{
  "arch": "convformer",
  "model": "image classifier",
  "dataset": "rendered made-up planets",
  "train_examples": 97500,
  "image_size": 48,
  "crop_scale_min": 1,
  "horizontal_flip": false,
  "targets": ["kind"],
  "num_classes": 7,
  "norm": "layernorm",
  "norm_position": "pre",
  "hidden_act": "gelu",
  "mlp_ratio": 4,
  "parallel_block": false,
  "inner_norm": false,
  "patch_size": [2, 2],
  "depths": [4, 4, 4, 4],
  "widths": [80, 160, 320, 640],
  "kernel_size": 3,
  "mixing": "cutmix",
  "loss": "cross_entropy",
  "init": "torch_default",
  "residual_init": "none",
  "optimizer": "soap",
  "beta2": 0.95,
  "learning_rate": 0.00088,
  "beta1": 0.9,
  "shampoo_beta": 0.95,
  "eps": 1e-08,
  "precondition_frequency": 20,
  "max_precond_dim": 1024,
  "one_sided": false,
  "adamw_lr_other_params": 0.0023,
  "max_grad_norm": 1.0,
  "ema_decay": 0.995,
  "max_steps": 17800,
  "batch_size": 256,
  "epochs": 46.7,
  "lr_schedule": "cosine",
  "final_lr_fraction": 0.1,
  "warmup_steps": 3560,
  "weight_decay": 0.3,
  "adamw_weight_decay_other_params": 0.05
}
Rows from block 10, named by matrix and row number. Rows with one number belong to one neuron. Each number is 500 + 40 x the weight over its row's rms, rounded and kept within 0 to 999. All counts start at 0. Numbers have three digits each. After the name is the row's rms in percent of the matrix's.
# fc1: MLP up (model.blocks.10.mlp.fc1.weight, 1280x320), inputs 36-71
# fc2: MLP down (model.blocks.10.mlp.fc2.weight, 320x1280, transposed), outputs 36-71
fc1.311 097:502540534577541490494538500495476576428530588528511484469450479456516531476475515463439505500485525474500531
fc2.311 094:489557533476437476507449445477536493546527493495546550379481582524487462468538552468515407557428496485544490
fc1.312 107:531434426503504521523604459522498490556504520484506459490492476473511533504469487428524601434507515517547549
fc2.312 111:505479485481493476543568520510493504593432449471474471426457426455539468527442485553607570459521535507512433
fc1.313 104:492462480419503504446400533529500494516522496527536482505591500485485533554545563560473529529510490494525545
fc2.313 097:526475541561552485562566506473565477518473475552483516448498466566423544523521497491518509526477560432502441
fc1.314 099:521490542560503525554520468484551512469506514513544549501429477504557494491472399573485479489606481549532454
fc2.314 104:432448510519459530497526468490519503529473603552499508545433496486455573485450538577389414552555485466497486
fc1.315 124:402547476509546506496494425530476544508518519494509517543469505497464478544457428498497539495496433553484543
fc2.315 099:503468443463589478443522502498536455539455512533446501556458519553479515537493462550536548525583514498489497
fc1.316 118:575493581502428420406443474514496498506397512519515424471431511517446477432516515434489570533490527457465521
fc2.316 085:535474436488521509502529500464447509451500549518488521494488495453497522553488537495446480514481497514482516
fc1.317 108:566536471496493515462494452539529457551545471481466517475519485506483514477446519542508529483502467486491435
fc2.317 089:501473473517545462595485495428537461455505498582540552500510471509491484538532541483516491448496541478555470
fc1.318 098:576533549427494609500478533575497521515611515582499448568536436428471513527433512496553509554485451478463450
fc2.318 110:424443446519470477535550485482511501463490527520550461469533564523497512582516456596562505441471527457518444
fc1.319 089:490581485534510555575504514501476566490539501488556454474451450469483499532484496467528511479466473545413466
fc2.319 101:552522484494510497541539504555458516484440507487453476488489465505493507421569501568444526514505461543499509
fc1.320 089:456474538593492432469527476485494420444393462472471550466476475492514569467553509577549515487575452468483536
fc2.320 109:484452520503562539478435520491516436439512587530544476513447522536495441469558570507483478399561467516518501
fc1.321 085:498490396496528483497441521510440459567497553595489450520395518543457522495525506489518500560531515529464563
fc2.321 095:483524529571436508424516604474473524437486510483510488508482496540524543492585465499476468457481470456462439
fc1.322 098:400495520492540533557479554486528444450490550537562458526497511507553548520558455496493453521503482498472503
fc2.322 094:544531489491557531436486552487488549558494502535439495398496509519451533482491496499544501475474560529553521
fc1.323 098:479498492482444567552515516448529466550525506488487502471521516423506510465468504465539506457620543472495441
fc2.323 099:483536524452480496431456527487510565500500531529480514490489537557478479574498475461493501482425472504496491
fc1.324 090:526517491493450556465492585437532461488558534548481488459521559465493440495513479467488532489466459518579431
fc2.324 095:470461516532518462473479467525482494508482539489513493512438563540425532416525499432455461474584557512451446
fc1.325 099:499469517498576477533543557518478605423496549518496454461519512456514484543506474507452461577524523493397490
fc2.325 099:512554484476455487497513582460459554466491480505457477431542511452479491451440511490494523531456478457538455
fc1.326 101:541534468523476488534510534494532551456547484482566512473490433488554517459505540452418513570504485528460536
fc2.326 096:509552520511558490492459476508501481532472491503460523396453552578548505471531512450522459550472484531556533
fc1.327 093:583518461476507548454424475485438482519576508567520459490561476519456566518513531533550536539497515460537525
fc2.327 089:495512507456498532441462471521511469481460508526555476468429448431496511524424491528559559497472439507483541
fc1.328 105:460503552523508503430486409496503499445477546532565494552510513467486526541522500503483533437538506531444457
fc2.328 102:549523486479515507455483510470493556440412501478477543488403488528561493474503526484446451483494460560530444
fc1.329 073:456511456480525514486532528496430468500505417508504443514502544514506456567472517495518448519569477516528437
fc2.329 089:533490564454489521559491485480528501452453434562476501499534453470509489502530433511513496455502553421564527
fc1.330 091:484494466385509512491473483490492526500500447532468607484512517462490486505530546519457435507494478482511530
fc2.330 094:500503509516476573491492432469501502581452454478428510467464568410526568503471510517519566518459512504616516
fc1.331 094:566498434483449573521521553525506539537503560492507481483551517536470539578478506482524511535495483550529501
fc2.331 089:527422528512490550543452490454472404465450527530532512468478456446527522472443582497543535523513453534507432
fc1.332 111:531523504503520523519521554476541481590500520559511484526489464555464548497392466521530432467510442534459492
fc2.332 100:531483496454525462537445534479486446505512517461436530473487539527523537581478464441481468497533523517468459
fc1.333 096:491495515433527523508457471484531522572464514437458533491523525551486523528510535528528516459520457541463509
fc2.333 085:496485500654470486526483521497358442484454544526511465565433447469453544479439463484518486528534448470515442
fc1.334 106:541458538537549539583559516552493642481534521510521445498529453503550499493503512485494495523463484399438528
fc2.334 110:373497464485428487475556549481521498440458514508484477514508528510474464553518510416428450498470478474582470
fc1.335 109:461470520522529517528493510449506478501462488548486531510507519426469541544532508517524487450539538531545515
fc2.335 092:501508552501460453507514502485483524471422599512466453458500454531493522479470507401456543542529490522489479
fc1.336 104:537535485555497507544423495566465526472549555428505478519551417498518503514553479496411528555472434545483534
fc2.336 106:547464558459519468550427489578503473508445436479464456551529498484553447436603485536397508479473416508531500
fc1.337 105:621510551453504571553509534468529585518508507536483529525489499500494540458381529505479410475531511478443544
fc2.337 111:512458459547460475506604485511518457511485503467510538517460520540434486501502522490501524438513489499444465
fc1.338 114:528517559521487507471531498505565466496563539501547501511528458545405508505403494467507491528511504494508506
fc2.338 103:499494479588518458553561520461478431566502587429502465496473509591448575557574439503537512491508468538473476
fc1.339 104:508547578521515516408506552457533481370408473483504501504567528561518485436494510490476497459536522500490478
fc2.339 102:565447417412513503498611494523498489445522565532478525480470494516516526512517551453495512520408511491449416
fc1.340 083:456519494476555527553479543493468446487569418433588458520484442459486492522521510451553406493496520523476475
fc2.340 094:541501506461506481559409545430535487465422499539451517470515489434543525468472448495465515525553541413504528
fc1.341 093:523527511503513498478474559486511432545567424507456540493510558590433565502501579561513522488540488461577434
fc2.341 090:579536543466477471452464535440488473449493428571454470478513487540504515528516503473496480496469533445578597
fc1.342 108:563500577563391570396527508466530497453450477488469502478593520534489439470480559473427493479550420500525437
fc2.342 101:504494478451554562484566495485537604535464560544521469460382518506514527481470545442518543552493539447473448
fc1.343 104:558479498433582508463490546442408469562552471523460509487474525433455431551537556479515478463597489523561538
fc2.343 100:512446479485504509510510483526443432527478542503551527479486451593566507517466442452477506473533437511542451
fc1.344 109:525520472475511490477503538461492543560474489505486559469399477490515523478527472419505524450478581493569565
fc2.344 108:522552527549496520537534484487493535588495583428485444479496495504492571547452542485522548591524480551530542
fc1.345 100:528520533531438528447474541490506496522447555495471430368484447515501529454453542472478509482427460492470580
fc2.345 084:554472466535499550446509567503503557520492574511474517527438543540520483521533504521558502532513519478519388
fc1.346 095:500522484425475515490462490520460473553494496510471511520441585461431506563491498491503451542513505516529510
fc2.346 107:476456505500554492509490482538476516513486556462506540421451462499484496498491492500529584466508473524476483
fc1.347 087:481539452471542548489481544486584513496472567533399443467514468526531509545539500520514490524512476455544586
fc2.347 091:493512460529543484541472515501509493474506442452467542517534457463513454485620500522414516496483463471478515
fc1.348 106:468490513419464458443500524462526525481483581521447456481478518510443533466536498450535497483554499543512547
fc2.348 091:532454506473524511433487456472539436476503515453586514467490532517537496470459534509496515564528565445566424
fc1.349 102:597509429528438426493485477448477446542476435535487488519532463483463535460563470423470535427467529483582556
fc2.349 092:484493467516481496481475550459436542583496514482574542506484528521464543519418502503555543570449574508464561
fc1.350 094:504516490427523525461476454488461487520506450569525551514527464510500538493529512521469436536486494469561575
fc2.350 099:478498433481444532491434439511504498554504449480471524444502511471494505550474532518576563547518505549557511
fc1.351 110:500574503485537476528452445490427486503491513493401520410546416554515477558494476477528447452521484520463547
fc2.351 103:460491508469553483501484506533489537565515482415572465525457515519437567548496434445535542536474512531488459
fc1.352 093:536543449546515580469471527555500489541505468490512425508559551521367516561415488479544554479551504494472509
fc2.352 085:485374492504440553492487464479438480435463518518500504491474460473546490522420435512598532522526438475501467
fc1.353 109:468501495619516550517475513511512548421475468461566528536563426542622532518477494477467465486516436534515528
fc2.353 115:415452405522473462536505502526417453448463476486540500475474525456543537479498483517456495537484518493530510
fc1.354 095:472535490465517491528486532506552473466482544578540445457554491479553479507528508427472476566558515450486494
fc2.354 095:513521538503522502485445457472494574532427532518431539402540532529438544503508523520515447481428494531529522
fc1.355 104:465490385541433549480539561515591446448490463524441497458505529474415529494455546443522509483543515470495494
fc2.355 107:494482546487504481483531413485518557513512507462505473455469494553525483494503549488441512541468456509465445
fc1.356 101:427413463520448500539466522530511532502455441509519525439456543512495494477504565459430518476483503460525476
fc2.356 097:509497526481413484473540417461515479531504537472466484410481456499539479525521544506486461469509444516430484
fc1.357 107:507468473446466498545520435502445469541520530487478518471560492502490429486363453477508523428508443493454511
fc2.357 106:503479528511542465466458455419505506523515600497504496430447543486443531524540521476548531479444439493531488
fc1.358 099:486476530472510516461489499529489532463531469488467535491449511510470416409454477403474470508559555467571451
fc2.358 108:459512553457466525505492547442488487587514532544513501464528566474494622482512529453497496496491486501470450
fc1.359 095:523480547452519588465475520478437464484434450481476454468519521496422508512496509460446505470555482508426479
fc2.359 098:435473472533478446482557521471484535509528524516468511463436488567525504511461463457525526444510482507569491
fc1.360 109:486480493526481492493503475511460579509591497574477496448517510483442525605368488529488560564515522505470488
fc2.360 095:472472435432472483490517489467461457510423528530516517536472532547490525546557486526547495517506458479491423
fc1.361 095:573505509527503509567534488507568469479553585453509497496519418456538540468428532469453507437491479575483496
fc2.361 096:553463545509443500506497485533492477538439421450473537472522517516485469453561458507434462440469448504517504
fc1.362 087:469512460462565508493474499426496429529542491456529537484508501561432475537503627495486537462522468507526476
fc2.362 088:508477451502490464550449465540444503531506496458452429430503458517505469461588565504445514505513467559474507
fc1.363 092:463506431524557514468461489488528511476499547570486455546557448511421527564559534512513494452463461512527538
fc2.363 098:487486456521531547550524500587536490530470539424491465513455512534529506470574514538412555552533472434508522
fc1.364 096:544457542501564509518506606483483499509514441425495567500514497458533521384483512497497541457573415471462522
fc2.364 111:468495563441539513574502429487473527475494581532438429502495429524526516463478518493515516466512480519461460
fc1.365 108:466511475464571462466480537508436543490508464583520532496538415471426522513529496451458499479484541551549539
fc2.365 103:446505477419562502520531422496493547539483474472501455538458479475476562543491452436509513546431480482552502
fc1.366 115:518570503494453511547465532471505478495527589494530539494494517549407482475515508473536532519512524482546488
fc2.366 095:476452499530514508461514455502467483443486540475484441518536546508530464487534549547465549527454467454459509
fc1.367 116:509482526484489535525517511491533523496484422513478524541536488498581487531451502462436502473473516537452465
fc2.367 130:512550535426486478527572477504562563522500576524471509533465483464530583517441523481528486511484544450466542
fc1.368 104:510443558555537501456558454488519442466462482493527511464494513495528501505504478551534484489554476488454500
fc2.368 095:500499521584520534396500491465504446496480568479525470490434532579469540476525523492461511530508536485521467
fc1.369 101:496549545424527463479494518476463508468506453533450502502607485430491491584535509500492493458494485561455572
fc2.369 122:533495515462519445489521542521551533577494487471512479511494529415503576538444487432484548528496500480501505
fc1.370 100:452534495528502532496515543477521513481520539499547535518489466536448488461493488459502571478462509566507513
fc2.370 110:560441481496532523532542464564564487574529511456506449490421517495475522463503509503517517505507450547440457
fc1.371 102:557456479513513442473435489468483464548512491538474534490448541489423541550493534500608554442497530557557514
fc2.371 088:564526463561451547460485542443464431492442507473566515462486493516521469495488550459422480527580421507504513
fc1.372 082:502521407496476479516542536517490517499558439544474520511456531536476592565464488466561481540510484494501449
fc2.372 097:552542530518549443478469547480483476524493469561453418455553497462489511526535466504511428466499565462535514
fc1.373 114:491487544492596476558520484517496484512516447457409472467549466519507507542498495499543561530453427461456542
fc2.373 134:459531481449616469542499556500484483488476542437466474484455501480514491486453423454458532526528464554489474
fc1.374 088:480501400503447457525470493489442508574520570557478550531433498542577532516481508498525489491517511566510513
fc2.374 102:589535559522494479519483532455505448492465465452490528529561472563542536480565504492431488495538494472479491
fc1.375 115:495526430449488467448546566511499557524516590484488457482497506543487498512493545453540460529518485549528537
fc2.375 103:510466482483541514511521434483474455477492561464533485467504506609485585521588503451503555541581517525471458
fc1.376 121:486466546537438461511485503539543460510480550507478443495486503496519589532488544528510582455485492432489521
fc2.376 103:515399491495452499499451513550458524394537466479467478513520522501494466491483496493413523536520456484535447
fc1.377 071:447522497592507515521474507459494448565545528494461538463551467532509462495516598527504520458544441487538521
fc2.377 097:539479471424565523561490412557489493488484498444452474508539504496533470442576550559400487511488488553494521
fc1.378 115:441508537546514491494531465492491547479554505488545510541513476498532464519444428497480564547518488513501501
fc2.378 094:488454452430575448435525465478519478502450532494469422517478504500453520496533421564510527514564451498491503
fc1.379 100:509463515460515529480475475503422441539580459519589487470505488531458557542520546452497534499556517453564505
fc2.379 088:508459543488509505512519499488564467494460521496425487530451498462488498503545509514566464494440512442492517
fc1.380 093:508441461477555500546541558512486528482564395559565485573457510462512518532493474500504429560492527460469490
fc2.380 114:501527525465526497499470545436512491475487486492442502459513418424497520531588527484477451540524567460553482
fc1.381 095:504511434576485464509467508473486488562521555540523503493435418512465511447496495469467486479499511576506528
fc2.381 098:484554497517493482472445500469486518569522471508483552475471470493529482482552467468502504522489539463489426
fc1.382 094:464437459565484533473461531490486490503529431451472530442534531539467428553519543492489539408527467437409480
fc2.382 083:492479497439437427483428485534499466458511518474578490479427477531564550530521473548498547505443523518468533
fc1.383 105:489532496597567513455487535482526461455462479500523525452466508486481551455481529524553494458530482527463514
fc2.383 107:517452536497524494522483471493497403437547558536527480471448518501471491552573503492438508485551501514515519
fc1.384 112:503436467472527480534470547500507540525522500585486535479490528497530547459466474498515388471517509496475427
fc2.384 121:544445526491498501598540480453473470510455524577465527486440507576459549519482463489449508540473536484599419
fc1.385 089:496444503451465534524536432503469473524530397528517495473503462521463433550513516484500518549519500464567468
fc2.385 090:547466546464447479527492538520564470459502442534514525535498372528557465474546526475478560510555509370535539
fc1.386 096:524483531439485479488453511498487526575564520511462461507581554495530493556450553467549529507445495542465527
fc2.386 124:529439512399555462533497484479484424491492516519560521456490499493469532463472540550559505453535499514494404
fc1.387 107:547463498453534514408489462517494517513522544591527501510512411499446534555495554467462486500457493519459525
fc2.387 106:451585508481521498444487459508504576513477534505479510525468484478469537557549476454526436460517460496458502
fc1.388 099:520403503426445466534490449522431470509477495454559403433577450453491511552501461468505502488513503457530491
fc2.388 100:516509487464468521497509552466497504532494492549523475441551455510496471525483473541614602433490573449515493
fc1.389 103:540410462525499429451506569570543495440478453392539532497511482506527456482495520560428490480527500457547540
fc2.389 125:470539479487520501563502524524505495535483539499518519564519499425435510398517512565478494502487508439526455
fc1.390 088:522538507512446425460503519493471471594485535485489401488492510489507455588463467475543492515516490505485568
fc2.390 089:470448515547478493535499519483459492440498486466499549417518530489469542437475521541535545525528493471540404
fc1.391 105:468523465515561512518514600491593512462563463517479487508490455418468501492511511563493540527547466550631577
fc2.391 118:575444523515488527483423493544515524464434452495503534497522455465541495491523539494535482509478565492480566
fc1.392 110:564559511494473508452477487500465489491549477518537466515521457480496469498520457450512547447444452502453517
fc2.392 107:547515497489464458419538543471503503448485524504535472482482529525538480455488480502578479527456560382459504
fc1.393 097:493526460453482460483522510506456592526520486508505517536497450500539508447545428515569444481538499512543488
fc2.393 112:506553499511571486517481471500516568521522552487491505493506494520495514554476435512562478509542468505487534
fc1.394 104:515516413564435523496527459506452504536526457411524493546508529529544496581422536532398495487494485485493509
fc2.394 109:533495512560515440513512426527513419517491519508567499427538454579548514467481551551594539541521490493519542
fc1.395 109:438453498500483453426476504537504539470420496541542502450495551511523476533498482499500470525545516553427440
fc2.395 099:405512497478491456534437577481451585492542553435495431474435543543452502448563512465502439523496417479520415
fc1.396 096:475516436424465524517485530518506536519465476497470507444482508535428538519453543481547441450551522518512538
fc2.396 096:500425499539497467542522464486417446501497573491519536520463499438534538497428497470517494540501492535482501
fc1.397 105:422464526459578482437462582529483465514487491516509543483431562475494498513464542552551518535533578636474514
fc2.397 097:572594503496464422517455476429570503459468470495498517508503443511516569487517484418415477457533429425515554
fc1.398 086:502495403523471576495440541482502451481484568537495526464507534511483530521556545453470510436524517550501565
fc2.398 093:509469483532524435428477486470459564539533483552467525490465482468494520474491503445572487564506519504518514
fc1.399 105:496495533547496532505521449514440448459459487485497450548544488463543436529501409527454456544549480431536449
fc2.399 110:455424535482548602528545497531536478526427507533557466563498481563518465483572480512508507448540443527456435
fc1.400 097:566460404570500567479478562547493516524478551488462479480488438509522522540522561509509571474537476465553472
fc2.400 089:525437523476431516506518497436476452506442500504577483458412443485466460545494475509574530524490558485538457
fc1.401 097:521535474497476508457526587525477527550457453513484479505484482436527512543485513507540551484506521490465535
fc2.401 089:417440524519474487584524520417452470520469516420533490474420489524547457499465462536508503534489460447564458
fc1.402 107:461410517464519492431495431528519473466547551548590477532540463526463542541508534535485511492489486503443467
fc2.402 101:482553535490544461509517585511573508507453438403512479526517495525543500462537491484407502543479444451519531
fc1.403 092:618467455593478580479419509561550452573587507453491374503533507517471429592517542407457463488562483502506481
fc2.403 091:482427470524533494545465498510517461519435562575536541446469513483464532561475414503559485580495469458439521
fc1.404 086:415450410550522484524474463500496475569537601458440515470526486514476485585526581535522532463529466524471519
fc2.404 091:544487518475419485516417476468485446526456464396461468563553457521534520464574499564422525492535444516498502
fc1.405 093:581554484440465504537437529490492545564600496524509456491535490450408512510479478478566459546516473495494484
fc2.405 107:504452546435565475457496508444536472465519526502517486437466506574488531530501489585579490438502556509544489
fc1.406 107:478472460470533530565524470513462521511500432548463501503516425467521405514411439532475549500552574492501508
fc2.406 093:544543506479538498520444456457507437540473490493518480489434525477457509518465474446476520510402483538508485
fc1.407 099:441450511484520444493487560493545514526531515467543488390496516529506477458499468485483511485501488594518520
fc2.407 088:582523482526468508479489492486519469471463495550523530516455433485582517491565449436498510543500481510542533
fc1.408 091:428467441516503443537458465508466502573484571530471536515448498542532503528508559506501511458494515552510503
fc2.408 099:561489545487462480497465526461503449493444465429478506537521513548513564503560505524446495509554466494492509
fc1.409 072:453502466520510515500505506449544515556495546539428455498554479516544459550532555525504491452529474445533561
fc2.409 086:519494478471530495536476467521475468451502451435445522494497478501535488446604498575447495472465470496473493
fc1.410 100:422513444490494450506529561459532490466500439557410546494466546575486490465516563442517525544523501548551490
fc2.410 102:541466495509546470445459508458530463514463475479520521425515445504497536483527518560507460486491519421492497
fc1.411 097:579571483481480505432511554513503524502493516539492381439472428418489515496499451483515569409429509468535545
fc2.411 096:481514523513457603511551591466498462579486578466559498376430562505475525591498563465567520522431576463565474
fc1.412 092:436444511506476451499510554529505559450432593547472487454525531507458502489503566436478568573539441463476497
fc2.412 091:512482570470500520528502440456478491592466532589460451458501512477486503528445466547539518557488496530512519
fc1.413 101:449523483541488461500529542545508484563485601431504520483530552515476522554538540516484517476526485492549479
fc2.413 092:548423426523407509502520499458559501481492547508483482566464498535490579481558481470460475441500504502498483
fc1.414 116:530445463511512493517495433423489470541503562526455516457517524564539458509467466492540456486524452494517452
fc2.414 108:543489485523569469523487507429533524451484614478494505546455552478492539539601479494527477553515435462500499
fc1.415 086:547505412516494480482547522462471534420487506584491452517484499490508501436545479454517438536448492514426566
fc2.415 090:465511542499465446405515511417472490513499494421505535487566537466469486515493460507460550509458494444456487
fc1.416 085:488449531463523553548475443536501497505535466491568440532536457495484470566448468473568547522470553513486449
fc2.416 092:493525510481503459453491488383503517439443502512525480506457476538533538484498490539542562523529502433504525
fc1.417 106:487526613496511511462448419471503433455487478503529506528478526512519483401508442541537529539454532512516495
fc2.417 092:474490463468538455422485551496505528480537521475492472486394437447495511552443478481490483479474532548472460
fc1.418 088:461441473462497539483529461533484502521505366550496476527443463488507421560541514471510502559535527498551463
fc2.418 102:525492583473496423517466543475565455414515431463531532495515384499561474462565494488454510513599503390544509
fc1.419 101:544477488432514402442444497469510461590564516485482581452469534542434514531507539511579494544493472528472525
fc2.419 096:579541456487525453513465526477470518492476526421479505492494421475538511457535502475457518538527497480525564
fc1.420 106:518375524444474463539496522523497455496499481475444401449473485505453468526502539488460496462513472492491473
fc2.420 105:476527525456507529496515416456472502506531468534463535421510502536472490546481464437482519515447491456457487
fc1.421 098:501508377539419437543543479548502476552486563540456540505448478559546519581475515518513493505494483560483504
fc2.421 097:517550493482451516497466540489550433478478455467497548480584505534571528437596522465477449466485519464463517
fc1.422 102:499542501496496546481478557506464460471512512525492516523458558428485489508491550528528501558584510550475522
fc2.422 084:531546457518467500502473506433541520488473537454479503463541506505520526461498501452482491445413505495462554
fc1.423 107:502561453436508441480504548483488572558541528540506529537488465501534514418558445508576420492491522513521466
fc2.423 117:499540497499559489473459486451521532535508516481445529457483529487452527520479418483554491473487457491487531
fc1.424 105:490453577505515469494511549534518505427477442413419533462506545501513495387547514456499460475572471469513447
fc2.424 106:485447551478518509551435463487509533501533536464489517528537547514507516499536513420471515446497454572508452
fc1.425 103:558463544542459538472513500550538502443417491443518442511518507553504455475474534503485512522537542457430455
fc2.425 107:494487477474472509520571508475538543537504576608563495474372477540484537513478474449493498506454501519443428
fc1.426 079:470519455456520504531537535475464458488494428520482477508474529510489465517554528438535471526506538506547453
fc2.426 086:528526551445474457503467542469543456447498451548501531491513395490558489475538482525453478492547546374555513
fc1.427 113:478510494453541536584557502469539496450475504538473553517555525478504510465530484502550508501496544516499501
fc2.427 109:458496549464522466500554514401470432422451490450472486406438505508456475480532574527457518494520460456497502
fc1.428 103:453544504467491445517496553466521511459513506515461580493543483547480538528531588482569512453470516455531446
fc2.428 100:571546551537479488499480534469501526431539429565443473488504493553513529505517522453444464483482548444523573
fc1.429 097:397448487489475486528497465503424495465494453564529571482453510467512539491491539494497560506482509548422524
fc2.429 094:473528498504493478486524550513496457532472469548525529433462447515466484467482518514574530487476473473499505
fc1.430 119:516503544477521512512487505555440504467545471537528519587492476504488482500499521555484504449468497582426454
fc2.430 111:449549571516508414504488481472503522446480552508535508427433529509518562532539590370525524473454453497457506
fc1.431 094:512521491553485559508508498493483526540514515552482494531511500439548443555496485528491535484543469404510486
fc2.431 081:511454491506484535471464537416523409483455558485539508435485501513497533554472503465583516484503484503555472
fc1.432 103:508508560524575523517469490506507434447458507523571469558464478443537480504457482500490545483495525492389421
fc2.432 106:557501523436487490533516552520522507518474547510482497467513491554478478532543517498490617502568454562534495
fc1.433 093:499554570460436572509468478506463434460491484557507445461510515473506502474476532523499534510570486479464421
fc2.433 100:502440482501509524448500532467491543581494538520464509472481502539485539596544416461521508449510476516536526
fc1.434 079:464469456539540564470475551476518536503526525546441474460562435497477469541476545482521554489489496460435547
fc2.434 089:498492540522484469485503514531531456552520553439500538521413516578487547460541437491525540494518485548543509
fc1.435 084:491536496566523594551479518526495486539535558498461502528483534525517448574469533499466471501562429501430485
fc2.435 099:537464509531524487483515505511472522486471485519589529458476434568444533515492433505569576533503495520514488
fc1.436 091:498492530558541465444531417528540425438482473500528542542475498531557495530495491574493522501519455504424452
fc2.436 099:533512530539563547421455464489509485498456484455520478545478488537503476479489498498438560534548482551505512
fc1.437 107:488470531508546447540497509487480547517552460580577494489467421474487503508470459442524503459472530512529542
fc2.437 110:408529533479504476494523472469510522501461517526482514501407511468559525471513479546585497465467483502451569
fc1.438 096:557590419525442512534469501425459437545564466527484529516526527451432495510533497532526536504517480497507490
fc2.438 083:510535480485414504503472598452513468537492529506502489546488497526479537541428513469502474567436502500498493
fc1.439 080:483497514511525466461421530475483505500503531569491484513513433456441467524495533484506539462485467510448499
fc2.439 101:449506504514491562545487512534553541563504523482426497505366550519487550446481468506513511473497493492517508
fc1.440 106:521488559466499519443475520518496489559549498512568524518637547502433470548413515456521474519488471490433479
fc2.440 117:495442499503534457474528519470520473498465482521529502454439510497462520442525505548551491492493528465466454
fc1.441 090:481478458454492479487533505514472511501506359569455498500456485490499449550548517509527505543528510489559482
fc2.441 095:509509578457534439524455524472600470490520455459504517482522374555527498464579526485435505507614518381533495
fc1.442 113:492493432523446570468508468492455482509500491445500465530533507533572527455507536541396452509493502553479599
fc2.442 107:513496509512541497528517420503531452484496571481483508469490531545522470549547530474461502558496521490466476
fc1.443 095:572479401547557588488556520473510551522480546511504514552513530484485554484494505472531561516519555556485503
fc2.443 085:512462480476434473539522478505454508490471488523484508409452513505515514475433486552526503517537438464533500
fc1.444 102:492495525496486484531565525519525622496474438478503516483514516484538545564486415557468491455490559538500461
fc2.444 094:501469494498507438462533478531419507451455506480522473484497559522589537529485523545508569582534482490533499
fc1.445 111:476489476492448422474565499506414532459494521535480472483481475462562475447539539520527492491496536497507497
fc2.445 109:424568498488514386533584486487561501589488505549481536532485513434463527491464593434473474544520516500548520
fc1.446 103:503457501497469494506567564524576558571507489520503516515528496491531452576456452455464464500501478451483538
fc2.446 098:500492491482495487521480431380508541480477554421476443465554533481425464530526502517576478514487463531495454
fc1.447 098:565493559584507480548478559494483500473392398453508520499518439497562529524489524554436509509474479514437566
fc2.447 113:490527470422588460521506576449467511482532540454511464461446469554487490417536511530452488479513470496514499
fc1.448 103:469445516556462517556542506492492465537524532416494484438474518492537463426469540507505516462473444487507456
fc2.448 098:460475457514531526534572455494502591524480541483537508474503569517475498442549525572477577527538565530540452
fc1.449 107:454485569539472504562504474534514527438455459523494508510510458538580441549501418492496472561542489409438445
fc2.449 102:468421479560545521527454500495538496499487510580499545532434535583499504483505474529496489496500563518484496
fc1.450 096:518523552587498556519446543520493478450485535462465467431502547525499484498533475494512488487511535483530473
fc2.450 098:491489484488465540482545503493517510480493544568442547423545519516456518531526513491465500458488504462444476
fc1.451 109:447460558572431583470459563486487457506476493512501480432561545509502463505574447502472534511508453526506542
fc2.451 091:553505436457481476456560504499510543521486540446469460456389529512454472533587535479497497525534523471503481
fc1.452 125:421498552546556479495480430517478505538451518467486533532548498523523426546446471556503564511512472511488526
fc2.452 111:465508418544571471462502508447496543459501484490444479474442555518443572596525413518506508518531485494518497
fc1.453 090:506475491473491518484489521503511491525436416482499485497491536535493536535434531511467462499565505499425526
fc2.453 095:486452474548462494517465470531482527488482498464552492514516489479456475477514492497476497504482465439491428
fc1.454 109:510440558524535516476470449523547468504520459489490523464471532545456500506464504538526557507454482453444511
fc2.454 101:468469537487500431533486555496526471422541488473395470517436499534471440443576484448467494499507483429542541
fc1.455 104:573565507421488480478489540452522461502547539500524548477501478527462588577555523448551490491563515467467475
fc2.455 099:544547556492487469467452536427502510445503467494451485463490466490541498507570501494479464489481522417513531
fc1.456 110:549502440500432570495515505505460474583554498492502511525518533532541499500565473580521509537533524446444456
fc2.456 085:498432542484523427558474507482547488521477541474536558439469534484549530502463487492510568496474407506533555
fc1.457 087:564520480554473519556460609506478473538472562465537510554458451551470484488534447476552499523465540496521510
fc2.457 096:458499519511491543423546472509464488452492534473527495492428556518501522498524488469431507536570529489439394
fc1.458 097:509468570615484508428544460547498484424442497533529465558447503513512499476526489602462522490506490480389472
fc2.458 106:483471577454580515418421474511473501485471552456528492497477519588533498467558495497430545485493469561496435
fc1.459 111:468465476553523542512538568560530497508483486455479527544436429551497493523434471486488518461504400579432458
fc2.459 116:519440531496579453583477463516486499512536524461505489480453502548464554499479510472568510533528501517469520
fc1.460 108:434580414501534482488499535507450519557546520490463461542485506504521476562508462521525470479491481471493527
fc2.460 090:516466459529502461518454497439450457490478514486514511408515518570509467505517485551552533485526505474531453
fc1.461 090:533493548491477572446516517510584488525550560482497483484546522494434438554545514474497465527496504510472391
fc2.461 083:498435450519459503494458490509504498438516527517463464431536547505433577485453543462496496511502464534521445